From a checkpoint of a small image deblurring model: arch edsr.
Rows from block 2, named by matrix and row number. Rows with one number belong to one channel. Each number is 128 + 32 x the weight over its row's rms, rounded and kept within 0 to 255. All counts start at 0. After the name is the row's rms in percent of the matrix's.
# convs0: first 3x3 conv (model.blocks.2.convs.0.weight, 64x64x3x3), inputs 13-25, a 3x3 kernel for each
# convs1: second 3x3 conv (model.blocks.2.convs.1.weight, 64x64x3x3, transposed), outputs 13-25, a 3x3 kernel for each
convs0.7 102 [129 117 149 119 108 115 123 153 127 124 103 137 131 140 107 138 123 127 138 129 161 116 137  94  98 173 114 108 120 127 138  79 165 113 194  80 148 147 136 146 124 137 106 133 113 131 137 125  67 108 140 212 104  88  90 117  79 176 131 115 175 113 161 120 211 123 105 144 117 129 133 116 146 113 192 108 181 103 132 133 137 146 109 159 150 166 125  96 105 149 126 154 135 141  76 132 112  89 132 100  78 255 142 178  64 153 130  82 142  56  96 102 106  64 147 132 141]
convs1.7 098 [107  91 146 197  76 126  88 171  86 107  92  99 139 157 152 147 122 142 128 105 130 140  87 158 121  92 142 154  69 122  70 159 136 123 127 167 124 113  96 116 127 141 177 104 137 127 131 185 157  98 160 115 120 138 146 139 132 152  95  94 139  99 126 119  90  81 117 137 140 123  85 133 105 122  92 108  76 194 130 139  98  99 166 159 141 128 123  63 118 141 153 126 147 155 120 119  98 116 119 125 114 140 129  84 178 111 105 135 157 121 108 173 178 114 158 110 148]
convs0.8 103 [129 114 154 105  96 100 107  85 164 148  59 142 114 172 126 152 101 140 145  97 150  92 136 180 168 146 153 153 105 132 172 139  93 131 145 118 133 121 158 146 125 129  94 143 119 103 121 114  80 105 163 160 115 111 118 232 175  99 100  44 148 132 144 145 142 127  92 162  78 170 153 140 127 121 183 119 225 138 149 117  84 142  99 119 117 120 120 154 122 150 144 126 129  82 151 132 140 115 155 155  63 101  70 249  92 136 119 120 143 116 117 111 115 150 131 140 131]
convs1.8 100 [128 158  92 113 116 173 125 140 126 104 171 141 114  98  94 144 163  86 113 157  91 106 149  68  75  87 206 193  94 180 120  39 168 127 160  77 160 104 150 121 118  66  84 178 128 144 138  73 116 125 153 107 122 157 114 121 112 139 118 154 156 145 173  91  98 147  85 188 160 137 108 137 131 128 120 111  89  51  83 170 155 155  84 134  77 124 183 164 160 152  92 156 118 171 135 104 131 137 100 115 126 142  87 143 191 144 136  84 163 120 168 119  87  98  73 188 127]
convs0.9 087 [132 117 167 161 126 100 118  90 147 148 126 100 183 129 184 136 121  86 118 133 127 109 123  56 167 131 152 118 181 175 139  90  76 165  49 122 180 153 123 126  70  98 139 152 120 128  96 127 136 113  89 167 135 143 132  60 117 174 151 148 142 117 151 142 145  91 131 164 157 104  85  94 121  64 115 191 111 127 166 182 130  79 165 131 203 138  89 135  81 120  76  77 136 115 151 116 157 168 112 108  60 148 153 170  72 135 197 106 202 131 145 128 166 143 164 162 122]
convs1.9 099 [134 135 143 133 147 146  81 108 180 186 130 164 102 108 123 152 117 140  96 128 134  84 176 165 109 120  97 182 177 136 169 115  92 175  85 111  99 163 103 112 143 105 159 136 144 110 149 146  93 126 138 134 122 128 144 168 119 146  85 111 148  94 127 130 133 178 117 154 174 157 143  91  88 126 170 138 116 166 166  87 120 125 183 139 113 144 128 125 139  86 123 158 123  79 148 117 103  76 141 145 170 138 154 136 110 174 131 134  95 168 126 101 216 163 176 174 135]
convs0.10 097 [102 166 117 108 159 100 135 113 181 116  94  96 100 146 108 161 112 135 126 179 134 139  88 120  76 167  99 162  81 162  92 232 161 118 125  76 135 125 106 129 162 122 135  94 136 129 133 124 130 137 158 128 141 118 135  79 181 120 159 117 114  96 122 154 149 161  65 188  64 143 109 163  99 170  95  93 155 138 129  95  84 140 144 130 120 118 111 142 112 120 131 115 135 122 178 121 142 155  98 147  71 112 128  90 145 141 145  90 100 102 114 219 143 114 111 119 111]
convs1.10 101 [ 83  95  98 175 123 143 178 125 153 118 182  78 115  98 150 176 152 130 153 105  83 156 111 121  99 133 199 126  55 155 124 106 161 148 167 124 135  86 151 103 138  98 135 109 120 131  71  85  89 185 101 149 132 212 157 131 125 119 120 166 126 169 153 148 112 123 124  77 137 140 127  91  95 131 105 110 156 127 158  50 192 120 118 121 117 166 123 107 110 188 106  78  85 104 163 175 170 184 163 116 129 109 155 139 147 154 106 146 127  93 138 146 116 136 124 129 113]
convs0.11 125 [134  93 182 114 147 133 126 148  84 124 115 136  81 191  91 142 101 145 101 138 112 180  50 173 132  93 162 147 107 134 161 105  99 166 103 104 142  87 136 126 113 162  96 151 136 178  88 132 132 102 132 133 158  95 134 187  98 184  19 148 157 132 128 148 149 128  90 247  55 129 139 122 145 145 101 197  73 126 144 108 114 142 131 104 108  82 175 137  57 199 163 110 138 180 111 113 119 146  93 162 151 118 202   1 175 113 120 141 122 157  83 111 153  97 149  85 164]
convs1.11 131 [149  98 169  86 136 155 123 130 106 136 171  97 159 157  90 167 174 143 198 187 129 191 179 131 160 159 112 197 171 159 171 167  98 165 124  82 122 152 147 182 165 160 167 153 118 149 130 158 120 116 119 104 129 117 110 115 153 142 136 165 112 164 129 102 139 150 114 185 156 144 168 167 155 178 136 108 144 121 150 127 103 113 177 130 118 163 140 153 156 153 150  95 114  87  88 105 111 133 130 162 188 168 166 146 139 129 180 108 115 133 143 114 132 175 112 124 153]
convs0.12 096 [ 82 214 147 130 112 149 119 163 168 103  57 171 167 109 115 131 114 144 148  59 146 125  69 165 106 193 134 133 137 143 136 168  73  95  98 133 135 122 170  76 112 127 149 123 134 136 109 190 118 121  97  66 163 128 122  63 110  70 130 142 163 100 155 107 101 111 150  97 185 147 164 107 117 128 160 101 188 127  95 156 120 140 136 151  77 168 119 136 159 115 142 111 109  97 110 156 157 157 125 132 107 163  43 107 209 199 173  73 163 127  79 132 126 145 134 129 125]
convs1.12 100 [189  32  86  96 130 141  97  59 164 135 146 132 119 178 118 163 107  72 110  60 101 122 200  91 112 116 120  94 150 160 154  91 104 141 122 102 104 130 128  79 105 175 158 119  97  83  78 165 112  89  98 108 136 141 113 170 150 133  80 126 130 154 165 100 130 129  75 158 115 163 119 174  91 123 141 155  68  92 106 147 114 150 104 205 117  75 177 156 127  97 144 131  94 102  86 123 123 135 132 132  96 116 132 110 157 116 115 146 162 142 102 124  79 170 173  94 110]
convs0.13 098 [103 119 154 159 117 106 140 100 141 166  91 128  89 194 102 107 150  66 156 106  68 130 111 169 152 151 193 109  83  90 171 150 141 123 158  90 141 138 122 135 126 126 114  56 124  93 113 105 162 118 141 138 122 117 155 178 125 137  86 148  82 159 145 116 149 102 128  89 107 168 144 129 148 186 127 139 140 114 114  88 162 145 100 143  83 157 128 128 141 114 125 125  98 127  94  88  93 141 126  37 137 111 139 124 105 171 169 111  72 139 139 134 158 114 167 117 140]
convs1.13 092 [ 58 103 159 151 110 150 138 160  79 133 247 134 107  45  84 179  70 118 111 114 124 162 182  97  50 115 128 149 120 173 125 133 141 153 165 112 155  94 131 120 154 120 102 132  98 137  94 159  81 101 133 159 121  77 132 126 132 142  84 156 130 140 132  91  87 133 164  97 159 121 133 141 107 156  98 127  86 130 170 164 102 144  57 122 131 153 111 149  95 148 130 127 129 100 159 169 154 124 112 164 120 130 137  60 117 135 155 116 182 160 117 151 135 110 113  67 134]
convs0.14 097 [140 103 168  99 160  99 129  98 162 143 139 165 186  69 113 144 133 121 138 168 129  98 114 172 164 172 156 129 135 146 152  96 127  92 220  61 158 150  94  25 101 158 134 154 121 161 123 140  74 150 109 171 132 135 112  90 156 153 114  69  77 179 146 121 146 106 143 127  79 132 137 168 147  85 172  83 157 143 142 117  84 131 159  98  72 110 148 170 164 115 167 182 116 148 106 115 115 120 109 104 125 129 138  29 151 156 184  81 123 183 100 132 113 137 126 158 120]
convs1.14 099 [ 42 127 135 145 125 151 133 226 104 118 181  59  88 144 117 124  86 148  65  88 116  95 139 162 120 127 113 168 112 136 115 109 101 164 171 125 123  78 167 101 154 137 148 168 179 178 140 122 131 142 114 112  69 134 106 117 142 156 159 112 112  95 170 112 109 125 131 139 138 134 113 122 100 154  79 103  79 152 197 155 138 166  78 111 144 148 115 128 110 117 142 175 107 157 112  82 101  47 183 162 124 128 140 144 100 161  94 106 150  95 155 141 114 113 104 122 149]
convs0.15 095 [129 145 147 129 158 105 124 152 114 116 150 107 147 131 121 154  91 156 121 153 160  97 160 114 130 100 145  98 187 107 156 131 137 110 138 122 133 124 119 112 100 180 138 126 113 129 152 120 103 139  74 121 154 135 151  81 151 181 159 142  85 121 109 122 141 111 123 132 184 144  91 108 145 160 102  99 136 160 103 119 125 126 105  97 125 172 135 170 106 146  94 120 108 117 116 185 103 121 159 171 117  33 134 116 140  95 153 119 136 144  66 146 130 135 146  95 179]
convs1.15 085 [169  96 174 107 111  94 127 140  61 127  60 156 107 100 132 153 130  91 137 116  94 155 108 121 119  78 144 119 106 114 126 107 107  86 123 120 108 155 126 142 113 171 137  98 124 105 126 162 144 135 132  96 153 144 122 100 178 139  98  85 147  99 152 168 131 116  71 192 150 103 148 174 100 152 125 110 135 126  98 112 143 132 132 119 140 155 134 151 172 151  94 170 117 127 131 121 116 128 168 117 175 150  93 132 136 133  76 194  67 117 109 132  48  77 176 103 109]
convs0.16 095 [119 108 197 153 122  94 153 115 116 140 101 115 115  88 133 145 153 136 163  87 119 108 168 163 139 101 136 177 103 112 125 151  84 134 165 154 128 113 128  70 109 149 123  91 111 127  37 110 144 127 114 109 141 115 178 122  84  97 188  65 146  92 172 142 179 135 150 111 106 124 116 127 164 167 118  96  87 158 147 162  97 108  96 120  80 114 128 138  96 127 128  45 126 116 107  70 125 113 135 114  58 202 204  91  72 103 191 148 136 112 129 124 112 107  98 102 121]
convs1.16 106 [174 162 188  92 116 136 117 124 119 143 178 174 125 189  88 146 153 124 108 126 163 169 108 105 181  87 140 120  70  85 109 169 159 172  75 131 156 146 145 148 112 171 166  92  80 134  64 129 158 163 147 152 146 181 124 143 144 125 153 135  99 105 150 146 111 151 120 120 156  72 140  60 161 219 165 186  92 147  95 128 127 125  81 114 146 134 126 113 129 186 142 171 168 142 180 188 146 133 123 127 122 148 155 109 114 125 162 106 160 133 152 143 129 183 103 153  46]
convs0.17 098 [143 112 152  99  95 120 109 108 143 132  97 133 148  85 134 143 116 158 157 111 132 119 137 163 163 126 165 167 151 186  85  90 125 138 177 108 150 117 158 102 103 185 124 172 133 158  98 143 142 189 126 100 141  95 144 154  37 155 111 105  94 117 142 154  98 105 153 115 140  87  79 132 161  69 136  86 187 115 128  76 162 195 136 143  92 111 100 153 101 112 115 141 148 141 120 120 138  82 151 111 153 193 216  80 118  94 106 162 164 123 137 147 128 132 159 105 145]
convs1.17 100 [ 94 188 123  99 144 171  78 121 147 122 140 137 139 115 115 104 127 124 126  76 139 146 153  71 101  80 143 107 144 132 129 185 150 120  68 102 127  80 101 114 119  99 123  94  80  73  96 127 141 136 163 122  73 129 136 135 136 121 125 152 147 120 191 104  95 149 113 151 112 113 156 111 109 123 176  75 112 100  87 130 121 117 125 153 102 171 143 132 143 155 142  86 161 132 115 152  95 142 149 106  72 144 155  73 151 127 118 117  99 131  60 186  70  89  68 156  57]
convs0.18 102 [127 106 146 118 122 108 125 138 113 119 121 127  69 145 118 182  86 169 161  90 139 129 111 155 101 154 118 119 122 136 110 132 178 125  87 115 156 106 143 114 142 126 110 129 115 127 107 163  84 161 113 117 111 166 132 122  76  89 166 121  87 125 178 118 102 179 142 137 132 140 131 106 150  67 118  99  85 127  98 230 106 155  81 110 186 120 138 142 130 137 118 179 120 149 130 107 149 115 150 150 169 142   0 120 166 155  72 223 105 113 139  83 124 122 148  84 123]
convs1.18 098 [157 105 113 156 164 145  98 158 166 114 181  97 164 179 193 128  64 158 144  96 162 109 146  83  95 135 108 157 123 110 147 139 123  84 139 141 156 120 121 111 166 113  82 125 111 144 150 109 115 189  74 123 110 174 138 127 115 122  84 151 121 113 162 151 190 130 118  83 206 132 122 123 134 156 145 121 146 108 136 106 117 117 140 113 103 149  87 136 149 134  87 138  77 160 120  79 178 110 249 125 126 109  82 154 134 110 122 125 198 131 131 162  78 185 159 128 150]
convs0.19 101 [112 129 109 143 122 126 173 135  83 171 207 126 123  87  87 123 108 142  94 181 138 158 113 131 139 136 128 132  77 121 134 117 149 149 177 147 133 116 119 123 143 110 100 157 119 189  93 153 125  65 141  86 172 131  87 134 178 236  95  92  70 162 119 122 179 113 129  40 151 127 143 138 113 191 157 115  85 124 169 159  86 153 147 132 120 120 131 127 119 160 157  96 144 119 146 114 143 155 181 203 221  19 133  56  71 144 138 201 154  96 146 126  69 109 123 156 113]
convs1.19 102 [162 113 129 120 101 122 155 184 106 133 142 164 194 126 129 154  51 109 185  73 136  76 153 147 111 146 120 132 149  83 144 128  67 145 136 160 138 136 114 167  90 106 133 153 167  98 147 156 114 108 146 130 153 119 151  80 138 159 140 133 107 139 109 141 148 133 124 109  92 105 110 171 113 186  93 154 105 126 120 103 114 161  81 119 107 117 124 135 115 103 167  79 114 108 139 111 140 171  99 156  90 172 187 174 132 106  94 124  97 110 192 173 122 151  41 149 147]
convs0.20 091 [183  90 135 136  75 122 136 128 116 131 141 105 131 106 120 141  98 110  96 154 224 140 110 129 116 116 157 140 122 164 160 145 138 100 137 123 154 109 100 112 152 131 111 129  98 177  67 137  92 152 132 153 114 117 135 118  68 172 194  90 133 120 119 131 186  55 160  60 130 125 168 144 158 135  78 122 193  93  88  87 165 168 112 144 123 123 195  84 164 129 102 134 148 200 150 145 120 122 159 123  84 171 118  83 162  90 178 136 127 134  81 196 120 123 131 117 140]
convs1.20 103 [ 90 155 151 139 183 144 133 202  85 120 148 153 106 124 153 161 115  90  60 167 128 135 148 141 126 186 117 142 112 133 119 175  87 149 142 113 105 113 117 146 124  93  83 132 123 112 131 128 128 173 124 126 128 113 132 140 142 144  96  95 130  98 129 137 167 169 148 164 155  95 120 187 137 161 120 168 112 118 146  87 186 107 148 114 138 136 140 155 200 125 184 165 142 102 231 123 149 106 159 161 141 161  95 173  77 134  57 127 113 154 124 107 136 131 165  90 115]
convs0.21 103 [135 154  95  95 122 167 142 140 144 102 125 187 194  38 121 134 162 119 115 159 120 131 128 100 125 138 125 153 149 116  72 148 103 142 118 140 121 157 126 167 113  99 124 114 128  99 161 159 122 123 121 180  95 142 129  83 161 127 186 133 100 149 176  77  97 145 151  93 125 124 156 139 140 134  86 181 103 157 122 119 169 143 144 168  83  89 118 108  90 108 106 146 169  85 159 149  90 129 111 107 154 187 119 142  52 123 148 170 152  87 130 112 107 119 151 106 154]
convs1.21 093 [130 163 100 156 122 182 149  81 113 143  94 157 121 166  79  98 158 104 123  74 118 213 126 149 100 109 165 139 126 176 159 125 112 130 102 121 151 123  71 172 123  92 128 120 165 163 121 122  80 161 123  97  83 143 130 142 121 110  85 141  95 107 163 108 156 108 148  88 165 165 104 169 164 157  84 143 160  95 135 115 164 184 137 170 171 160 179  62 119 100 131 132 171  49 155 142  84 103  97 132 109 125 102 138 106 141 154 107 108 117  75 178 121 162  88  99  78]
convs0.22 103 [149 140 134 104 157 113 122 145 115 137 166 121 134  54 138 123 147 134 109 110 127 119 143 132 153  89 134 178 116 160 143 137  77 141 104 143 103  97 158 177 123 120  90 121 167  97 206  91 151  74 132 117 143 156 105 122 157  83 199  50 134 122 132 109  84  76 156 137 100 129 128 135 139  78 113  65 181 173 161  62 136 162 185 137 105 117 118 117 121 134  97 121 155  79 155 119 122 109 111 161 138  41  89 132 205 145 115 133 119 170 101 152 134 129 100 158 139]
convs1.22 091 [ 80 114 196 167  98  84 153 157 122  87 102 112 125 180 140 140 127 107 172  73 114  94 218 121 137 127 122 107 145 117 145 100 107 133 149 113 116 123 133 100 181  61 109 117 146  98 111 107 121 151 132  93 123 100 146 125 177 145 103 119 114 123 147 125 142 123 158 102 166 173 100 131  89 140 140  75 137 112 174 186 106 145 100 138 131 102 134 140 106 148 142 150 115 167 115 165 153 167 140 121 123 111 124 134 115  95  61 120  94 120 145 158 111  77 120 146 135]
convs0.23 096 [126 153 127 123 113 107 169  93 118  86 208 139  99 113 107 110 190 101 139  97  91  92 127  56 164 129 156 125 114 148 146 124 205 157  93 123 117 150 131 132 113 109  78 102 101 133  97 138 144  81 135 100 165 133 120 120 124  82 139  98 145  97 173  76 126 182  62 189 106 115 123 141 195 116 105  56 105 195 130 144  89 160 130 113 135 151 168 131 143 111 143 148 113  91 117 152 136 102 175 148 150 165  64 187 114 154  49  95 188 159  89 104 174 115 147 166 136]
convs1.23 094 [ 84 163 140 153 195 138 189 108 175  69  94 146 157 192 171 140  91 111 141  80 116 209 199 191 164 161  69 119 109 138  77 117 151 135 172 142 124 186 157 152 118 181 119 102 140  96 132 149 143  91 179  86 157 127 117 101 144 116 134 116  92 142 137  85 128 139 156  86 170  96 144 211 117 140 139  81 136 164 149 152 121 140  74 149  72 104 142 127 149 102 151 177 131  87 126 113 124 145 184 153  99 156 181 126 141 145  70 121 156  76 156 121 106 137 130  20 130]
convs0.24 097 [157 116 141 150 139 125 147 166 110  99 173 133 153  78 100 102 177 104 127 171 125 131 108 106 130 124 144 120 129 122  87 163 126 146  97 105 138 104 177 105 134 133 175 131 102  82 148 171 161  74 106 128 140 118  97 148 140 126  63 108  64 166 139 110 135 118 110 150  85 126 146  99 135 151 115 108 138 116 123 201 120  92 168 134 103  94 146 109 122 144 148 162 128 131 142 112 137 108 131 112 163 113 117  54 162 117 133 148 109 116 118  68 144  70 130 123 199]
convs1.24 096 [ 98 115  69  71  53 128  95 152  94 128  59 131 149 179  81  87 133 175 160  87 155  99 177  77 122  89 119 111 164 135 112  69 173 160 135 140 164 132 147 146 138 162 160 149 130 144  95 110  80 154 119 141 155 136 131 112 163 110 118 139 122 107 100 142  99 117 144  84 141 167  92 133  62  92 110 138 147  95 134  94  98 124 151 145  84 123 141 122  88 156  84 108  82 119 112 119 167 146 107 125  95 122 173 135 159 129 140 124 162  82 120 110 124 153 140 128 137]
convs0.25 104 [146 153 116 163  89 150 165 104 122  89 106 168 168 149 122 142 113 134  85 115 159 101 104 109 124 142 151 144 126 146 138 114  46 133 162 147 115 112 172  81 137 131 122 129 122 115 123 145 106 118 129 169  65 135 157 193  93 108 133  97 160 113 136 138 122 122  99 170 149 127 115 162  92 161 184 137  93 126 140 113 114 149 143 144 159 103 176 121 106 153 158 116  96 103 142 117  92 137  87  73 130 174 106  81 197 144  97 137 132 133 119 127 115 120  98 168  93]
convs1.25 100 [ 95 103  77 102 221 113 104  94 116 121 134 108 122 136  87 122  73 120 117 150 143 135 127  77 219  82 108 105 133 165 191  77 174 113 147  95 163 120 175 140  91 116 111 173  86 127  89 112 176 139 176 128  69 160 106 113 137 112 103 194 170 136 196 162 113 132  70 133 151 105 163 132 133 118 134 116 144  86 101 128 120  80 155 105 139 103 111 115  79 151 135 145 149 107 106 184 184 121 118 161 118 142 163 100 137 126  86 140 160 122 113  63 130 137 148 147  82]
convs0.26 107 [134  73 108 121 112 166 150 145 134 125 125  81 174 177 114 133 132 128 108 126 143 110 112 155 167 151 155 158  64 167 184  90 140  99 178  93 123 159  96 140 141 137 124 161 150 123 151 120 153 127 120 127 121 124 255 199  94 116  97 118 102 181  77  89 138 113 163 110 148 118 136 120 109 139 171 149 137 125 146  66 154  94 153 141 116 105 103 138  96 129 130 140 134 188 120 141 128 137 110 178  59  97 109  62 144  87 161 129 124 147 137 128  89 175 133 166  83]
convs1.26 105 [ 73  95  80 163 126 134 122 143 134 154 250  87  87  27  97 151 115 162 103 148  98 167  98 149 161  80 177 130 181 167 129  79 113  96 114 113 118 109 126 163  85  92 164 147 129 155 167 132 126 130 120 119 102 110 151 123 120 117  87 149 120 166 130 114 129 128 193  97  93 130  76 171 125  99  99 163  75 150 147 151  78  85 138 184 115 152 115 140 121 116 132 150 153  78 129 108 140 100 114 122 112 176  72 208  90 117 143 147 172 178 110 152  65 123  97 101 161]
convs0.27 107 [132 104 119 133 115 119 126 160 143 147 126 166 186  49 122 160 139 102 121 132 117 146 127  89 144 131 101 115 124  78 129 125 143 158 124 123 135 129 136 120 133 119 125 166 113 119 118 117 191  84 180 242  84 142 122 222 187 121  48 220 120 174  68 156 120 112 110 132 100 155 152 144 144 122 118 125  78 148 112 128 109 122  78 163 108 175 130 110 123 126 106 163 135 128 106  72 134  98 221  95 205 110 157  79  90 202  87  87 104 170 142 135 139  99 124 148  87]
convs1.27 102 [112 117 151  95 152  88  73 163 152 101 138 211  80 135 138 130 121  96  92 136 147 152 123  92 145 120 173 180 114 126 155  91  89 132 115 104 178 120 139 144  75 143 176 132 110 126 135 103  78 168  67 144 136 128 148 105 137  75 186  90 108  94 115 182 132 116 109 101 108  96 133 114  81 168 117 178 123 149 185 131 109 187 113 169 110  63 145 114 180  85  27 186  98  67 162 151 124 102  94 177 127 121 101 118  99 158 126 103 172 113 170 202 122  98  98  81 119]
convs0.28 102 [102  79 154 118 124  86 103 180 118 160 147 142 114 170 115 100 200 128  88 156 153 161 124 100 117 188  78 145 123 134 148  99  89 105 126 133 118 115 138 123 147 114 149 142 135 168 163 114 163  50 175  53 162  87 174 127 137  82 234  90 185  39 138 125 126 158 118 163 104 132 106 132 146 127 161 113 137 125 117 150 124 128 133 161  83 140 109 129 107 125 106 161 125 181 112 134 125 131 124 210 151  86  73 107 103 172 122 153 124  98 127 108 115 121  96 122 145]
convs1.28 091 [149 168 163 147 154 175 187 125 152 116 112  91 136 150 136 154  45 104 164  77 132 147 105 135 123  97 116 107 149 181 119 116 111 138 106 105 136  99 126 123 113  96 157 126  80 127  82 127 163 116 144  91 147 131 177 110 124 106  84 106 111 138 105 132 110 101 147  26 125 108 131  91 146 110 136 113 103 140  91 113 134 133 111 142 184 108 150 111 140 142 170 143 117 103 141 109 129 116 125 158  99 148 160  77 165 147 141  77  70 156 119 160 118 133 143 154 177]
convs0.29 103 [135 172 144 122 120  89 120 138 148 139 102 118 119 116 153 144 112 172  95  91 141 110 199 120 136  73 125 145  84  85  92 168 150 167 117 118 124 120 152 187 123 142 104 124 125 122 107 152 110 116  59 151  78 155  87 102 131 126 229 136 135 126 169 108 155 170 105 124 150 124 128 141 175 126 221  70 203  94 155  77 140 127 149 153 119  94 137 132 140 141 136 150 131  56 126 150 196 137 135 134  96 203 109 133 149 182 106 119 157 164 112  98 161  51 112 109 135]
convs1.29 109 [127 113 175 113 123 101 108 154 107  81 253 192 109  74 155 112 136 180 121 142 133 115 118 147 142 125 127 139 118 167  89 101 143 141 171 143  96  97 146 107 128 153 116 114 156 158 173 147  92  71 205 127 190 131  96 166 101 116  57 122 111 147 134 130  68 117 151 147 146 102 132 144 153 140 143 156 109 108 109 134  90  78  83 147 100 153 118 140  66 139 157 109  96 100 138 199 136  83 129 105 117 155 141 165 105  76 126 177 134 180 167 152  59 165 132 161 108]
convs0.57 086 [ 98 138 114 116 128 142 173 114  98 117 148 151 126  84  76 160 128 149  95 117 108  81 132 108 121 106 145  90 150 140  31 104 180 149 131 103 113 118 133 151 118 121  99 177 170 142 103 183 100  81 178 174 103 125  91 117  92 135 109 132 126 115 162 200 100 138  70 174 139 120 159 117 184 157 127 114 105 122 162 159  91 160  93 134  88 115 148  99 122 131 158 114 151 141 116 116 123  99  96 134 178 141  98 122 159 128  86 124 142 174 114  92  71 167 112 162 146]
convs1.57 081 [104 107 147 139 102 128 111 131 172 155 246 109 103 134 104 162 148 129 144 129 106 168 109 156 140 174 139 184 159 203 154 161 169 122 131 173 138  86 191 165 131 151 121 126 152  83 162 189 148 154 103 142 158 121 129  95 119 112 172 154 136 125 137  63 167 133  89 186 174  98 208 122 127 170 104 122 112 134 123 112  86 126 103 158 146 112 155 156 166  97 144 125 165 151 191 181 166 123  97 120 164 154  94  98  92 147 187 181  96 121 157 129 162 155 106 112 132]
convs0.58 100 [121 137 131 140 129 129  91  99 147  90 178 134 114 110 150 157  95 141  97 135 104 110 140 130 155 105 121 133 172 158  99 134 147 162 112 114 145 179 105 102 145 132 127 127 134 137 134 109 193  79 138 119 181 116  98 128 100  91 228  56 140  24 195 165 105 177 109 162 115 149 113  85 159 156 144 101 118 156 153 116 106 131 112 112  60 161 127 124  92 186 126 101 128 126 123 145 126 138 155 230  49 131  63 206 202 104 111 108 136 100  94 151 162 120 101 141 161]
convs1.58 093 [101 194 148 107 119 142 100 124 138 101 171  89 133 116 176 158  74 167 181 128 127 141  92 172 104 110 153 148 167 139 100 144 136 115  70  78 117 145 146 133 116 134 159  45 147 113 134 125 149  94 123 135 110 126  96 119 139 155  97 146 152 145  54 135 199 101  88 120 217  52 183  59 153  97 123 143  99 130 108 123  58 133 116  81 132 126 196 115 141 146 129 149 139 113 127 175 100 145 127 100 133 129 148  95 147 163 121  98 107 134 167 132  26 150 158 106 108]
convs0.59 096 [170 153 137  83 157 120 138 125 144 185 103 138  46 187 113 173 138 133 152 107  86 141 154 155 125  78 111 136  75 118 112 202 159 143 177  69 125 128 126 128  82 105  87 103 161 153 144 116  56 204 118 107 117 125 105 112 111 133 141 210 170 130 103 148 122 130  85 137 143 132 139 108 110 125 150  87 155 153 144 114 127 139 117 122 127 165 102 152 146 124 141 109 129  81 137 176 102 128 109 114 115 129 167 160 132 102 119 129 110 145 121 154  85 145 108 126 155]
convs1.59 093 [151 147 124 130  69 114 130 139 137 148 154 144 120 117 137 157 144  84 110 123 129 102  76 142 163 141 164 182 101 124  51 125  87 124 124 130 101 179  90 105 161 157 116 138 125 128 116 182 147  84 157 100 158 105 141 109 171 102  91 152 122  88 136  94 138 106 102 153 130 108  71 163 128 133 154  73 131  96 101 136 117 166  61  96 121 156  98 159 138  77 176 106 162 136 121 110 107 106 118 111 154 102  93 121 128 119 163 147 112 132 122  67  84  92 158 134 148]
convs0.60 105 [143 116 115 136 118 143 121 173 112 164 130 201 101 163  84 125 181 172 144 121 115 136 122 131 145  89 154  73 122 140 132 126 116  94  31 195 125 127 143 141 137 112 169 118 142 132 144 115  92  94 156 193 133  75 118  64 110 207 144 148 107 217 134 152 124 124 166  47 139 181 133 144 114 134 106 156  99 159 166  89 128 135  92 117 115 128 130 173 101 115 114 115 143  89 117  91 148 107 120 141  96 174  47 190  44 201 163 131 129 156 101 130 133 124 112 132  86]
convs1.60 102 [118 103 151 168  97  42 105 124 203  93  50 142 107 141 131 163  97  96 114 152 130 155 163 111  93  98 105 137 146 105  45 136 124 168 159 161 120 159 143 143 150 108 142  96  90 129 121 137 127 187  66 135 109 167  86 107 117 152 147 104  73 132 135 125  70 139 212  45 185 149 106  66 149 161 114 149 132 104 190  77 146 104 183  87 138 143 105 128 123 171 132 183 112 102 132 162 175  96 104  68 150 107 104 119 101 135 154 123 176  92 132 195 159 114 108  99 132]
convs0.61 095 [133  91 108 141 170 107 131 175 182 105 103 131 147 129 136 131 126 133  95 119 140 119 179  91 132 127 161 109 157 120  53 248 103 146  85 115 117 154 117 126  71 128  79 167 115 137 137 102  74 160 150 154 155  81 146 139  99 105 183 188 183 104 126 123 116 140 113 124 123 118 182 123 108 144  93 187 101 140  57 233  70 124 132 126 142 128 147 153  99 142 148 150 130  95 113 163 158 110 142 153 141 157 106 161  66 115 144 139 130  82 138 118 135 145 162 138  94]
convs1.61 086 [143  84  94  83 113 133 150 157  48 153 165 164 118  81 142 118 148 126 126  75  97  97 116 134 128 107 153 147  82 125 140  96 131 147 108  92 104 149 120 183 148 158 129  92 143 143 123 115 101 130 117  86 131 137 155 117 101 157  85 129 106  89 136  97 124 129 101 126 146 218  99 160 131 144  81 155  95 158 129 103 132 136  74 158 120 104 146 126 135  91 136 137  67 114 160 169 108 116 117 168  79 165 135 101 143 127 185 113 146 162 140 113  19 194  97 173  59]
convs0.62 095 [129 105 135 123 157 133  81 137  86  98 119 140 202  80 126  91 137 106 116 141 114 117  68 144 135 125 134 160  98 142  99 114 149 114 175 130 147 112 112  90 185 100 158 121 131  63 232 143 143 146 107 115 153 143 221  84 112  94 182 144  99 137 103 132  65 137 160  69 185 142 149 116 112 181 121 177  60 107 149 123 111 127 133 152 140 100 127 141 157 142  77 115 148 141 213  95 138 127 124 137 188 113 135  61 106 111 151  88 135 119 148 150  99 129 123 132 102]
convs1.62 101 [127 148 160  91 145 137 117  83 101  81 160 102 141 118 115 133 149 140 127  63 128  80 162 129 121 164 124 130 155 188 166 175 132 111 137 146 109 168 131 111 115 106 147  91 146 123 153 148 153 145 193 153 141  95  97 145 148 138  94 135 151 132 159 156 110 149 116 106 186 140 170 102 117  76 145 112 104 158 122 195 128  98 144 112  96 171 199 141 121 147 116  69 187 138 120  92 109 164 119 133 177 117 119 105 125 123 151 155 153 135 149 142 125  84 123 187  99]
convs0.63 108 [159 166  97 121 125 108 162 140 122 145 101 181 164  97 144 136 137  60 133 123 139 144 170  94 137 115 114 158 173 134 138  69 156 122 188  56 148 152 116 189 157  79 122 172 128 101 181 114 166  69 132 167 125  91 175  70 172 119  95 159 178 147 101 120 121 105 137  97 129 140 126 120 138  20 166 132 169 137 140 152 132  93 164 143 166  58 164 110 130 115 146 101 115 129 125  88 125 110 166 140  85 150 143 154 131 130 195  64 111 123 135 133 101 159 114 122 117]
convs1.63 102 [125  83 117  79  99 151 167 120 122 109  75  91 102 203  81 129 142 169 152 127  46 106 128 133 165 120 171 143  80 136  74 110 128 112 145 140  99 119  78 121 158  40 140 134 156 132 121 126  71 124 125 113 196 111  92 129  93 115 148 157 139 106 131 124 136 136 141  92 161 157 113 110  60 137  78  87 146 178 144 152 139 130 118 142 137  86 182 131 107  92  69 132 126 114 165 131 144 107 150 126 112 151 100 112 121 130 151 113 150 177 119  95 129  92 140 117 100]